A small image denoising model, trained from scratch: activation gelu, muon at rate 0.0023.
Rows from block 5 of a small image denoising model, named by matrix and row number. Rows with one number belong to one channel. Each number is 128 + 24 x the weight over its row's rms, rounded and kept within 0 to 255. All counts start at 0. Numbers have three digits each.
Before each channel's rows are labels from the 100 images, of 14976, where the channel reaches its highest value: "strongest on" is what is common among them. Only what is clearly more common there than usual is listed. The data: scattered letters and digits in many colours. In brackets: how many of the 100.
# convs0: first 3x3 conv (model.mid.1.convs.0.weight, 256x256x3x3, each kernel summed), inputs 0-255
# convs1: second 3x3 conv (model.mid.1.convs.1.weight, 256x256x3x3, transposed, each kernel summed), outputs 0-255

strongest on: black (47); the character 2 (31)
convs0.41:124083101106088058108109119083122143096092092133131133173110140180141171089062107154105149160120112125125135149130098110152107119164105132120127125140103129181110168148156113165089163108153127151140154122138151152142145161124131116100125112126096105149110124124092105118125148099103097131086144197126157125158126122109172131179130121121100142084138116121147137104136078113116107118089116078132150118115132092149097129124133119131106120134114139111113141137137128118123114180135101129163139113137124168134132119116136130131110104116146204142118105158117130158155148130119142125165099167149106112118159085115134117128108114138171108132141156163111148125112103124121104113104110142149122174128110188165111092158136156150137129090142143126109179117132118138145101110138110
convs1.41:093100153127149166170116115117130094144132150129104129128117106114070108136108105116104110143112119104129141097131152136117133151107162105100176152149180121087143143110111135140145170165132122058098084148158119100117105126171133088082142093146126134137180127133156146075083149104167141112131129079144147126097160152164122114079135156144125099122189122139136127122145159131163109117141132168135110141150134159089109135152093134121171162112110128100172153090125105129130152113109181086114130119139163085110125127111129138111126119122155149095160146104130124101142147131112133132143120102125138158099131133155111093156167144113147112139092114132129127139125137095129142175160133107085123152104113078140182146112121136114111111135132167124142087117130105124125114103150160

strongest on: the character Z (31)
convs0.149:129104115119112125112112137082131124123134134131104146145122135130099129110122109127149155090112100121131137107121090092156101103128116173140108031109115145135148133109122102132108175080134128119122121121170112126134155157126109183088118145116147142100168114135132162158134167194127127160084172110106088139090082132169171120113120139122147148141136127137108156132140150136116125138116114117128119113131133107100146127163125107138129105125133139160146118143152108135123142144105087104118146151160134118141120150137102176116109128124106155124123094140164135129155063141076145142170057135175112159138113149153118148174158148153152122103107141164178136124095134146136096139145126154119122150105110126116140127097131116098125097066118124145094170140132105066099112127112107
convs1.149:134164133111145172110163123139117126142131195118176147105130131119152132113102147148106114157144160096114134148121124138165128118129111108143146158130140111105110093127139149109125101123156132132089088135095122117151109127118141151202097157177088119133163156121097139155106141125145096148174089131148136139136171105134141105137119115142127133145134126136184151119079154116168099113138110172109136138107104156106093110082102133138153198147121138094166129107143158116094099086141158165149122106117150108092107120147153133099092165129123149170152140109096101125108082124130116153127152167088088087146131117141162128087124122133137099140130157140131087119109158118145140176112135167147162104109103100158094140141083141146140161121165112107138137119133129135116107145126144

strongest on: the character E (37); largest: E (27)
convs0.108:103091113149140114129116130161148121138119173084116103081130137124153096135123109130097128144126123111117142112106128131088136157160115125140115108178060109129076117126116130130197137119084130131127122099144121117126115085105137134153154117109146136121107127146117097102161128127130151123094141141124127161124007118140111144141113132096133133082099114148126108119117099103117160135133154123141144127108146126138107147121061127084136091106109110155106169131086137126098085107125186147115136125137166130128122121122131131148146132138087070121132179144083126125115101123145114122111142101127106146120075149150128118129115123149118109130117109098175095127097133124119128062123102140117197124116116137067151109174132104116140133113132109117145142106111107143112104123108140
convs1.108:173126145113120141131169195154103114076126103149178151115170077119111092134124136099157087113151171153130129151151088108150107117140126185095146161127166118136146140130139136153072126157145121168119115163126145126154112128152147170124112131161146116120127120114109125140134096159137101145102078099149133093166136132094124124099119179142132167157130119121117125135134140133116106147120075130133125114121155135090130143115170163157119111166132147058135118137148123159201174132125150132131127127091104148113131133146143108124139125094140109087114103167147124091128098099146113159107115114136148161167187109135089149112146099135120128162126120128109142165163110121133151129156148121138082113122080120133129150136125123160116122109122087115154089115121134113121137139101122

strongest on: the character 4 (25)
convs0.72:132117107135130093110099136059133113086149124123127095151151122169138137103133134137131121120145162140141134137156068125148114120132114143153121083139103129106114149141197114125123110188095133142092106073149146127147162116136107079134089137085120160108116141155117130139109134103115138103132119132136136134141173067107159084130092121146127101199123149125155118128139120115130132134182179139134072164129146159095117061108110127130112111100126143142116067135123135109144119164133128092142131103135119133129089117152139102135136156109142098104163104100098122097118127116120151121129159131142125131135156117125111139146124107135116154089105134160108151132107149114125139096128107130089095131142132179192072137151152127142104135154162155063117123107141112125109125111132130
convs1.72:130120159078085129141111110127147154112099104136127146176094098108161147102140106136097139136143104164110104149134110125123148141104151168101119159119086160123159136137101154095127115112161127135136138121124118102088139123159174123137157082133107087146097092154168112152107139139125165120152127121100131123119080117128121151133126150079117137133128125125154116129085146107116166082117111135135153108149074123165124141106107184154077123104124089145097127119126096140144183122136067142110121131095088142137146140136174160131088136124136126145129129141114120120106126117138135125105135123127123153168116149108144084145176096144137154168127134135134090150157086148145135156138118156084135132097149119132097117106147086113132114133108144207180122074155135116146161150141145

strongest on: the character E (28); largest: E (25)
convs0.32:119152103138137149145102138116152107168126127124116123126090137125117114125143113123121145130109145121132144133102143123114138155108143161146160086121115138177109100155096142164194118070112131093099117073165118126099099099125108153122099102121121142091127123166132150110124106117131131115150115184111148161107091162147138142160127190142145149112101062117120133112120143126149143046130142135126104156138082141070140094121119111137147132104152137115119139110107138117115107132118102127140130131112183136144146150120109153152154166116171145144163134132084077145092165114143086126124127140123124162124090112130116142130110124129119109103121144133122063089092121145134119120119127140142164166138108137132181125132115114098093128140138160093095106098177124166107106181099150
convs1.32:124118148099122153145151157123117093112130103139112150122122117107103163148130151097158097125158111145151116146118157121148132085146118080137156134165168135095134123129110115100080114081162158154128164188146156151178136143138129106088119129130126087130132122125144149124172122137096085135128145113124122093094137135102101128124125112121098139149113131114136155105106127133171052112105130102141150135133177133170137153157141139110106131177114122119112113154136139142131077133133125121120102102145119132151118080165200095137146124184127097131117099165180130133143113164166107141130136132116110099150124094096153110099112127142135117182136094139149156131130133114143131106128080118143133121120102057121106086164158149108149137128108124124170090164125129116162152130148098

strongest on: the character 4 (25)
convs0.89:151141117151153115139110150080119127092145100130186130138109120109129137097153120120120104127128145108098140144185125133148102134126120091158142142148147105118173138164105120115132104107142117154103136091150136112112131145131109114150105149124132118116149151156104172105153151116127167120117042144117125131101184097110145082150112093139101123164172142143131122132127122098128148078125112140124112159140091142052127108142085132128144120109107105064129105120102118131114092149151168160142113150114129137126096155129102132170094161089075150097101113122104163105136132126121135138128123107121099134119124129108150109103122127148157137093147123121106127128129151136128086155114068122067138153129160118184108140116102135155120081153132119090101091131149109073111118110123107
convs1.89:126090187107092168153101163115119133170114130140113126164157131153130117141133112124123122152159132176103114121095179134160122147163162135101109135118135147117107096115132156127118152122145169136130112131142109123100144128135110091130188106125124183173119162127139123136134116126138100149147161135149124135107089097114103132192153162126141142097127122095152096092202109089106113156128118126131104133138139149156161118124092158115069138131159150171130134091125104103135155147129112155082116120106143147110126162152120125132156145135131096138111114094098146143120168121126128109129118129096126171133115149108130130134204159127138176158117151159146100123153094160121107121159154125149102144122135131132143118086155106110088081134142145150119125148086150181100130099144114

strongest on: white (54); the character Z (29)
convs0.175:113160069128115060146104143109100130097143182136150073114151122116129121124145150116126106106099117161120161105112105136124157108120120141185133132112158096128160139110149091119155113166146148140139121124120142138100158150118119150132117125107161121126123132110117138133154113102114098142106119188157116156176135100113125154138134132136126119092112129153119217145110133112110149107153111120149126149130130076147132123110101090125105169096132115144138150140102135137132136201104111150121113137112152131136133131132108142126131137096101104113109156121142130121124078124149127149128143149136139120105059099127077172134128098121133123133123069138154119081120143073148105130133138142169058117132106108175133099179108094131151141148168104130156137130123164093133129121155097
convs1.175:129119136150090154148138146160168135112128155162152161141085125084121121121107141111110141098114165144147164117133118124152136146114142112116109101122145180150124131115143192125132134109158143129142092124142115100150067138129101178153138108160088120102190137127133123127120128162146116117134063053099119099126182120161174115146146130151122168176141094130146076140143155136141121132156146170091151147110076187141131145134124124102126129163127108132129137112124132068138109088146133143134134119105104131121136090115102119133158141124106114096133120127144153099089158138143118159138128098121099141153155100145137133133166132148110126149131152162103163144164137131126138164126120132134202147161118121100117134106088095119098111139114178119144130128143133102125127146143159

strongest on: count: one (48)
convs0.84:120097131120130154081092158120116130140171140140104129139126119115105118114107110123095127111069126125086144156093134113106093155139147153119122106103115182109134122138119090100160146132137160135146133121151141129133131159092068112173136163099094112062085102119112118118101087120132137095164132111124171149128114123166177124138153110085107130110126131127128066125142115121124124154149131154141131133115186151127154092139178119121143106146112145097125119102145142160133125126141090141138155142150163111116105104152148141109164142084127128091145072147162112096113156109129194139140124114100096117086173116104132120131123105137144115142101083119115132141126104144121178128144169126056132116160108129116163128129147109163103111125134106171098131130118109101118106105137144
convs1.84:138137130120103117163137139136126141137155121132131121132151175116134113097159116135114142093141135138161132111149133120139170090129120102136147151093133123083107143136123131139164120105130121136104118080126121157109127143127136066100128139127167158139112104141156113172151162090168157164123111124130124157130170144114130121131121165126101100162123150101128179105106124135109152110137133096137135085119125141109151134114132096101093133099113128134117083117137085120140080173109100112091112099146081140160131108144148132114083132115125141134100115121064157142137130114141141138108144102104148142094153177186108108203142106112103130125121095166159136176149166099111054147123075154163161117144131121072139146123111107141116138101098117093162120137141129095140103103111103

strongest on: the character C (29); the character G (29)
convs0.8:148154117122129094125132127094141159109160075172130155119101130159124128117103109111099121124104104105081108137137146102088097123130144120146121061107147117140155125115134158140116137136152128115112151117131130118134112137126124116163112126141096138147122177124114150122130118119131087111107137146114108126132152085095137120117106121130091091131088112132161103149141127107139110141148126155124136139125157113132169119100101131111124166126119141135183104140090127161130125133103099144090119132129140112138130094111189112169158172128134164140141166128104122113149170121154125121089070120127152107136087162113157072133169134160166120095127150103033133124156089166131150123110106170130106126128149122093112140083132104126103118075127150053140101076137107154122130127106114
convs1.8:106107196150165099129109164182095114163078116125126111177122211140144157118134101113132131127152118106084153114135154123134118112100148075128112111189081142123130115098130107142160152092143128105146125115135137122117111131099143106070198094144127127111094091141190126085104111102124146134107137158129139144140072138133117122132102122086128127136146107141105130128101090137145132103130154090103122117132108121070149166115093146176145087097120140120128118140164107108177124119157137116111140145110091184133140140138074102094118126100140090153130139107149128143130137143115143119157118120093117134127164124126161156105123125139120117156136100163113134117128169143108112100136130141139159125128153123116100096146136128142115136169132167125141141126103144122139138097123133

strongest on: the character M (46); largest: M (39); the character 4 (25)
convs0.199:139123114131134132110111151165110101173082048120133174140102109164155124128094135135146130168126144136118097152156147140165136117100135111124131170141161109094134100117129114135091120099126131121125131136108127112149114135118138086155131102151136144103149144123164147161111109103105184132074104145130101158142132092102141123122113098113089127171165125113143123114123142083144119164127112145143124119136097100079139124115127109132124087136099141162138080138122133151156147143133114135098131149110113103114150173171141116163144137134042154117093131132093150136144215139104129136130169063120133158163136122115133096094115127145151127132140132144131144117165141095119148155143149136125149134116195149118097128105137136151139101169158117067160127118115126140136116114128125
convs1.199:124151140099150138144101107152113145116158127142128136176117137132141112101135123130140139099149142143096137098134118108116120138123145135121164094105119088146128113142102140183143115131118107108119132135119100097116148110091142121128134142127141166156115090174101095094113149094130121163222176147149138153096155094138112101084075162145110146113120095155152124118136161113130167095140144083172144126113152133138118156120135155156093132104148115170129148127144129131113140107078120137148143158157072166122112167105144100093101150143169144137117163122130159158134099147129107085133167124100144106122159137157120146176136086121144093105085154142152114119123120140103148160086150103141116118107138124124166092111121090093125117140152086147143103132099082142102120097119098

strongest on: the character Z (25)
convs0.52:097122062131160105110144132138144103132122205167117160125154136131129123127136099140146109146113109153128119123101095065138101111144146152122111056124119144125146108092076113142137123106111108152138135145151138126116148136151121129091143112122158142074135070105139130125123082139143086136136134140152158139132099139174113125132118072105117158073113119120117114120116134161144127141105155157143158124135159106068117155135120127131103123099130126090112112119140122141124126099071123125141137164147161118119195163115098167145157124098106145118171120133158066147132105117124156121122097111106102096133050100134145151157131124135148110155117144143123137113130098123149147088108126132120143137133088143123094145132157088095127138097149129081128118119161151103135100136132152
convs1.52:138126105126126167191116131115079143121114160120120154120109109160121119111093124138097089110140157107085191099130132137137128143127162079121131146155160112090139115156106151102120141155137124082071095111115130115129105127112147103132111115140123111102154148094134138099131115088133141139154117152107108142109183121128142131118162121158147116103137140154132131130162165128166094117150108180129099146123112152080094077131159154131161118130116150137140126117129129118177100135146100136091139119130139110081122086124114109119113104137120112126136111103149172098167133091169093119157170145150147155140153095157146113116101110148140099139133141111097126153125136194109127122104111076139095106089157141140122126107141136102095125112104086130113168098135157114099057105109131

strongest on: the character 4 (29)
convs0.97:118154113111124145120105109122146130186153123146135071113117120132109110140131156140101135108130143148119114152112122173110126151107127122128112118151169120121125150139159135116178119074118124081141137121119097092072138126110135103153135114134114123125098136130115160146148178112127142134148126126152092138152098113086116095112106135189126115177113118118136098129123127111064133179113123134145138161140117129168117158083112163122125137133145093114104149158120153119164125169127112116125143157132096092164144087144125147167139115113196113126124193126095087128142181102127117117166162171120137103102135132102150105132126096076119118079137156153197127128123110159122113094102151140137119107125146112099128134151108120148135114098107114191105119133111118160120101140125083
convs1.97:122159154099136083156088116146132124115080056114117155139133102121142135132134105126124127138115127160118115171157132134125133093135136153163136160101168122137145154145128125129128138162124163139110124140120124141110109127154134113137121146091151125088101091175126129146108105147144104109195155136111164163100165162093127139121117106107114112098122105133165167159125128128090134068145115150136126130119171103143149163139086136079144115169113114128114140152116102122157169125121163115141083131165117149130096130118135113078081131127117121145121154124112131086134137132133167109093133121089146207078159102119142124142088120105128178163164119104121141160124105120114117156119121110080098147123152159131149172115146156125129141161124142150147134104120158156143188129144114

strongest on: the character C (32); the character G (31)
convs0.109:095117115141120125104115144127107137094116145089119129125107103141142151145107124126122135127103121131111088108130132099140119142175139109139154168076153117152126082131144140136112128121126137145141133132124140119126137128123112126135164115103131146121133129106161126167094168119126138126138122166135115159140170125132137158135150116059091125152090108117187138130148130098140122098104131132115151120139060127141112142131109120133131116108148107132151094110097131135143138132124045103089136119145128115129122145105144157157115115103070238137110099122107153150154092111130129134132011138135126122149177101114158134116110143142125131134087085175117128187152148107131126139102146107148050110118136130127128092100150128142130103092137127132114119122137102113147124115128125
convs1.109:101139151133143127167128110110094120145146148144146147143116124141177155174096144113126143125114153114105150096175079151119174135130093059118125127191104137127161149112107082118134122155111107098155137137136121103152125136110105116114152153146118150101120180129146130080143121104119155112083096106131145113137082124135106143160100148153158134142141135138094108113109102136131142191155157116118108157123170163102129115137098104125146114162094116108100171154133081130135106137132124118175148131139132151135140164179142136102125138091150157153134130118129132174116149157114197095121154127099134140063126140106086159120129157119133138098097162144115124114097129104127142132120140154151109125074130133164109100152117151120141176139117132155106136097089094105124116122104126

strongest on: black (49)
convs0.237:149122142100114150130124123136134133139133156138088100142101141151129121119119121090119108092115146117168152128119147118115093159131114116113060134141136153153141123201101149115172136107124155105102140150116132139135150143115130119164104138115093076132162103149112109095137102147097158120124159202115114134129126096134099118133146153156162164110089071136166130111123143124153120110145126097126102113132143062110147118130135130142118134100126177066145092105119116152135111158120093134159143144138142149118132189165095137120164153104105152124135153126146140135115141153131190116139146116121122115123077114120154125103136135103136083124091129136102167096129128099167188114117160133139120149172134179141141136127145136117182134123151125168095128146109077120104122099111152
convs1.237:124156115112141127166168155142138112140105106130162170118123152115124125094081118152116126170152096137101122112106140122103167105136145101128193157104150122127173164145120149139126150143143137114129116097126100148144122104138127111130162121127127189081136124099174132145126163125178147158107098074140144161124150190088132120150119147166149125143110153148125122132119172144126102114065129139160175136130114147103157137150126152152158111161117103137083107122159135105154100112136104095131142110118098147140064094101145140113130122109133114130140134153118108131170196113158087132143149128109145113142147108141153107116161148143093117098147139123127132145077124104130134186119103117138128132119127076087089123117120104117109132172109117110162124182126111130101133132157124

strongest on: black (92)
convs0.232:120155111130143118098120112130112136132139137118149128148147151211130169165161144164129168155143096092106094089101063091122133097100102103098091150141141146148125124134134138125132150135118129133158161138150129177135185139157111150143159146120100103109106093138127102106131116117118144091109167211130119116134129122093121125128115122144107099126135110159140117127126124095124142087128127115142097124117140112115135100083124130145118126117114171129124147143134112135147111134143130092131114108123128122106122117130103098102103113151139139125151112125121105131096137139134145136117128115133120096098126160114119139140128128131137145127151112137123130111109122135120118132127106097116121169108128255143134114133113122119108117140135153130113129145158121121135120130158152
convs1.232:118129146099144103147146157099163105149092134158136123152073107093107104097110143117123124117125101131150113106084164153127117133127131086102143163098123110122186122110097154134151152113099120123100128136155106125105119146110138149106141095151137167099143154119172111107130154120131136133119127082115159158131168153160143125178112156124112142170157113131090126135159149133141128162089142150114132143117139122148123179170116119172128144143106083087136096118120086126103123127125146116105122073120119113156098156115161132137159127113112114137107140137150121081146178107143126152123118124124116116135121130190138121129127158137098112100093128106127106135121132095123158139127150130097107114103149024102133110083116089081130140161140162112156113146118088116169151119177106

strongest on: the character P (30)
convs0.54:179209177111125142128091119135146148137126115176088133142158153137123127119106127113125122111107118138158109135155079125116137105144117126118106137109141134115108117103139114137183133118113131120104147132149135139135137156153166124133149155158122129138124145145108174078147084131135141124163115143162123130089156135144083131134125109127123093102114103143113136146102123132143104167120104135122130132147125090166123131147135131109146076126116157113130072114150114111147158144141135107136160170139142125137104114158088115154133142141165123121105084094081087124157144136139152146133101154148145146081093115137100103136170167069110118131151128140191131122116104078166120155114132116082081106124122092151070122124145103122124124156136138071124117078151111110176133169120094
convs1.54:099114119183121123159143165177148134128139077084143131129140165132137129109124079153138130081120126146139134132097168171172100145094130119099139136159097093160094101132152137106107112123105122150174107125107143135113134115119156078115128134129139137128163136103165116181101161109118118133073153166140119174135136142126139150102125117146134122122113115105113151138165108112080129153140156115148174154112102133106127157122115120207117131087130138149134115162055134087126156118148117156122146141133103089141162171129125138151165144135124141108100150116131132178117165089159161103145139124102135120151124137147135117161121132160182113091126142132121139128142113134102128141142154134154137157115132114128118132130103133144122145129150131135095104155085092119084126089133200

strongest on: the character Z (30)
convs0.205:108151110133126127116130147150121128150158132165101137101142122125103106165098140167120116128106108120123116138098116126096118103129133116163138162075115109096099134114150114145117157091146140129119147118131129128133107142121135119121131137104141154103104102145142139175105121124110130131155103129112099151127166148130080144120124055056115141059170133116002127138148114117150152133136142150141089119137137108073139139155139142098096131116137130135110087144135167181140117131087106141103108128149126114131156076135084142117147143108115118113146193137079102112115103119132117120108179107124158140132126077120123133095136131090148120132120079139101111139082116099108143134131119119187144154123129107173135133138156125107122154133129134097149133130126105154126105099132115
convs1.205:118128116115091143134080150116110171140115100115164116150076074137155173123133132117157127149094153130151187115103161093159172124149157178104100163133124106106135097143118170145140144060127056114097081159107094126147151109130123133110117143098130135113166103098109134115162109130106140120140186143119094117099109136118126134128152132145120138142138148142159113130147154143085114134144114150117158121151110155181086119131141125104108103106119124122098113089125125096120134138101119118094154117163133113103092128127087124096131141119126137086122137127137115096137121106116119131152122094151110128158121164138147107145115136114113157131091094136103159172173114130119143120121142067141103132154179167097150105101151159153128096128139089183103119116113113130120130149145143

strongest on: white (40)
convs0.106:105115158112130142119135125140156132131119152143147161141138150116149130117125122131143104109132126168110143143144106128159161152127163147102125028103125128127121106153106094146125108142142137137130137109116148135114154118147114133170116121145128146130134125128108116115119120150154102132098137162113108119111134107106117128172135073082109093090133153132074101149088121093114114129124151060094148137108149119136156134107103153119131100094101144103113061097105091120109081109109105124099138111140119127136145043172104146154141157077164152128150145130125121134161154101099137142158116086136105148121097139103139127108122134127107131151077143107124148145125129073155104108150135125115152146130107131170051090126135098082108129158148116139142148134166126091171102134122119
convs1.106:133130121194126124130104108156106097116127161155134116114132127097143087203110116136111137162124137148126179140126130119129121118098142135126101151148151177120130141106125143134099155134149148117159100121137102118163133167162071110153095117125117115095139125104169112137122137100123174116125117066085202151142151136126126122100146166135144129159161117106195096145125151137133143114115149134149147095163147178157086143116151131149162125115196113134111176159091173120132163143100133128146131124133106125123127158081097101193122141070090099117156092151130116136126122138087112118119129135142131136100131124091136150139110111137106104142132121103136142109129132122122108160102156149106138156140139107119140164107097138137121118149131161118130114114098125166143136163157158

strongest on: count: one (37)
convs0.58:098146099088113111105123110115145097123120129087175132122132125145154119116107116138108134134126094099116117118158198113121167130131124118133138132101117119105108114148085107189181126075130151118098160075138125120117149095113115111110116147116117139152120087148163154116111179136130110070094123133163116117124113147127135106142114130140149148113118114129157154110140132128109115090129118088136141140125150129129135086086144105118129094116096156128133126133138135126101137083149074143135171156136096149132195067122097157176136158142077125122091151147122171169151151132102124148145123123152119126114128139145161152093133114129118113112074109141174102133121095133097128122130085151118130130124131111108115136121161066122140126169135131073088109152176086152135125150148140
convs1.58:089086139166146135115124122106080091166101170138084102115155103132138109120177125125100108099136102115163144110092123172115103120153141148135146122126100178131163114120102116105118086074150152173101139163100096078130139124148145145111138149133146110102118127117150144136133103146129138168134172168123167114104157109124097142133142109139092149179108107088143132129168118126131098147107159102106098127102126119121137148142172143109105122115169102100130111099148091126161106133171151140074123136154166120146146129137160103109139152088147114111153083112138121145162122131131116130112119121158119124132113126133113146132103097133110129158158129158120163088114116126159127082088212137114116111143118141114170109142163134155076118137102137156142100124119140109125127118084131

strongest on: the character E (30)
convs0.193:114112086135122145148147095150085126143104123114102119161136155144096110126124123108125134144108122168135136120115119122140128162119096143128132102129133142109106087140101101149183140049062125139137117107137128102132102109134089142104121086173090125108133098171136081144132118119132093137109117156140146168096078150149144135156141141122088136097166138135155138124127123127121171132129147128123132135114203135154117153141089117100113136141127133122118114149091130149105124106129130132089133104136166096127113114155140160152129138131206140130115122138091138149157120138105172148079119077144153128125126124149169130148122135167120086146091118105171133111073119106104148114145130144092135121111082153106142127122163111077167116163145132145085075109096114154137118131153112
convs1.193:116149092092109146119172162124083155127091155146141178130150104145115099149095105124145100120140142123129127126094136117158090143169142107116174213152155125120150142099116133145093108122129109167119156152149129134163117130092177150090121158143155129121138115147149142154121088120141159161122095084152143109145146108101119162112111097151178149141112120088143122120189115133123137129135116118132074140112110141097137121112129191149130124149116108090142141103130112127201158117142117080104144163130105133139100165123124121124132121109121165101153087098163141117093170125133093131148136151141175138117118106131115100146107075118109127130160157124146105141167124113130132121154117134114128118127129113148112091094122138133091112125136141140176159146168091115126135126087143

strongest on: the character Z (29); the character D (26)
convs0.104:125150120122138124125137128103133109134130136105132076133098147124148133185106132127099119111121148113133115125118117133078132127179134119126137165096086146111094083135122162144155131114114130146109131118115111111107137156101116100132135120131107122112106138146158120115141139107117078137148107151149126142097105136115120113161107138123109093211153100132021115119117131107093111149111127139117121121126121139180117162154097118135115081141155118122134179128057129126137131111146148082115134126146113130150124098165125125148116154116127079139166197128054168130138167110128121115102151130135145115153136115116115106105086127137088111074130121097184122131096115089140115135123149130112136105138144117085093079169137129153143126111119127086161116104131138121147100158131125
convs1.104:140123128094084121099117118152136154104179125165163130100138136126154119115103119133153131134179141150124077114150089135140129176099187180118143159141135134114175153155147147143137112149116100131098121088120160125151125115157104174147195149133105139120139134132116100146158095172109134144164096090169162133093141146112121128080177162132165161100074108153149093168151141124146098109124095129138127120138109144118124169132100155148126140128144116129136099101131095140128163142137067135143136148092097102104144098110140100120135092130110113112106118143127128113131121164124142159154121121157172177130160131147085134151123116147160106105137161129154118119141149113113171104126107100133132100134107157153125065114125116139090125158126132162111128128110139131123151145147161

strongest on: the character E (27)
convs0.153:112149101155117174108131092103129112098135171126114129139114137138129106136124114150113136149078159099139129114097096133098088142160095109157143185113050142111131091159103103160101154130128099153129123110173156137154140186136092137159100143084099149123141133152140132140106116162116135137083158125131109119136058105131106148100111109177115141067156131128101121094152123109108150150109139128096100152110097151075145121167146113158137121109111126152113162132090133132109092156120145119126135098123157111108108104156116141142126124139060084132156162112116092125113117142118157143128085078138146118103095166161143143126118165090151135128151139093123123127110144131141124130142157109127160144162145144152168140128118121127135112141102140146101128111135140144087099125088122
convs1.153:167164175076147122113154155137097164112175118139164143102140132125107130137154143093145106126112110138125107160096102098142111107130121133051135126134167106138117127136139168131125077120082104148136134128131127163124116096124119222133130179106193147124128102126095135135154149103137098141128079105107110082131124157133146146148142176139142130162147133140136137140101110122112165155115098128155154117103128114121142125131150107112085112160129134121160149121142147125111106103163138108125127111145089173131122121112140094137141148123124162143124132182137131100137077107159095125122142160121105145122177131143115105123111127133102131115087109142120139143116121110136142149141125128120148130105128135117157082151080154170128084114096093100122121160089091144147164154175162

strongest on: count: one (42)
convs0.161:129089126127115147118120133086139105097138114112119102148111107114127095121133104114090111130115127091103160089104071088115125168114131134099124173119104136170134165124133126121105137136131110136133141150098132126121128119110151098111144117148135155108135124111115142093132113144128085191137112087139123119148176125171163155143105155098058131126120147106126112101108109114107162171140135175143102133158103159130133103139117132137122093126125140116132154166113144138139135107084121126127160108177201116117135196143128162057136161145132131138103118140112140120119114175145155135092117066094141140124094089143118136086145084135149113110128126082136138118135128179165153124141128125131106146140153138106165146114124115119112119118116109124083112108164124067127089092113139
convs1.161:123141175099135145137127141114095120091163126124100155100140109140090124150079108122133150164123145102122099139109131147110130091131089103135125144101126097106111093092140126140115119144098127153118158107123142123141143147096116077149144158111135142152057104159135109129104099096120131115124126129144138139122112101104105100106121124101125110110150159110092158107148126115108115104161167172140129131109143137088106124145135125129096103110092091181137089118103133095142084149160083150113078094093066125087139113133136120086113127125101144120145123115095138113103109051126090117138145129097111107110161143156102114170096136137124153110130126132149091167093148172139099125082145126154128105107179092141115100113128122167122099119131092138132110168086114105109113151133098

strongest on: the character M (37); largest: M (31); the character W (25)
convs0.105:127079120110108103160098104164134108135126089105159105138089147093150123142128102082125128121131108130104134131097098131148116142126118136126124167135151137152132123163141141148208115117128126191119087094135147105113067114131120170083149141131138155114137119129116160130135176145134183104099137124140112104149152104158138120131105170152158129174113128143184054125097139123152129109079150114117134112144088087119106153109057149146142128109119112124104127111144139156128160154116111132109145120143093138111138142084108167114157129095183122153116136135138101124109168167150137154173160141121109135092113130124131151119138158137112090111159128148101104150126153085120113114107165128141097152124114122107118150134135121116153099160098126148122111091129140131155116098116086
convs1.105:144196139127147106125097139094168111088128152165118131139110130141129139124087152139135142120119125156126085128116182152138108114121091114130084130141163123131122119114125119151133142099123117109157134173141136096197132098126133107177112149127139132157166148135156121133085146150159169125099129154136108140139108116125109131129139143146128167114161095186150162117134145130134144141153123181128145135139163132156133123138089142131125108130123158129139147139144133115157127137145125131144125127147210139147130158140130109129089158150163139118139162144111139136142116148162081128094165124164117148165142138077142164120098139139158143148174113125167117107099163140147144172137077094105137105145192144156142121099148110119117118168090099161165162136174108112111104150161163

strongest on: the character E (26)
convs0.139:116169124116145103120124131111114137115127099115147129136102183092105148170112109132129106097110128170112108126111134116111118118131144161147098049098087111121119127119124145140146154108111160172119106106157130110128168162133075142083110120110147145137154120135132126131139117131160127127095101098106132143122081129147124117107141158180121103101100113149184091101102143148174094158126116149092115146135087097127100102117135115122151135128138151086092057122121112131095123110084097089136152096125144123132156105136104150142138134134161115138129167152187159156149164130106117177119127183144117122130093148118114132140139124115148091101127151133169113089127106139134120088116133139132144116130101141128089125174132076127099156178168139146110108126147102080145149134143136
convs1.139:119145123109080095126108183086157129107135128130121139106100137115155144148128138127088165130140121145160172131098184140130126082122110131151125171106171120149134091129114112161141124096157151128120136132115143133124144105173144116193130128166122158193193152115163105131142117172121108140129116151142146124111160164107136166149130106134192132122162163161135140151097111122096126183134133095129141115116166152135104137091101105105127120139153104149167135134142130130143153125128132130146128127163124111120128102131149148157120116126137139114120103132093110131122165120144115110133121111105090128102116123151132099161086103153117152119151107134137134120096143131150140116120112113148122119158096158169164167072109117141137136116100116103070183137156122197139101078096139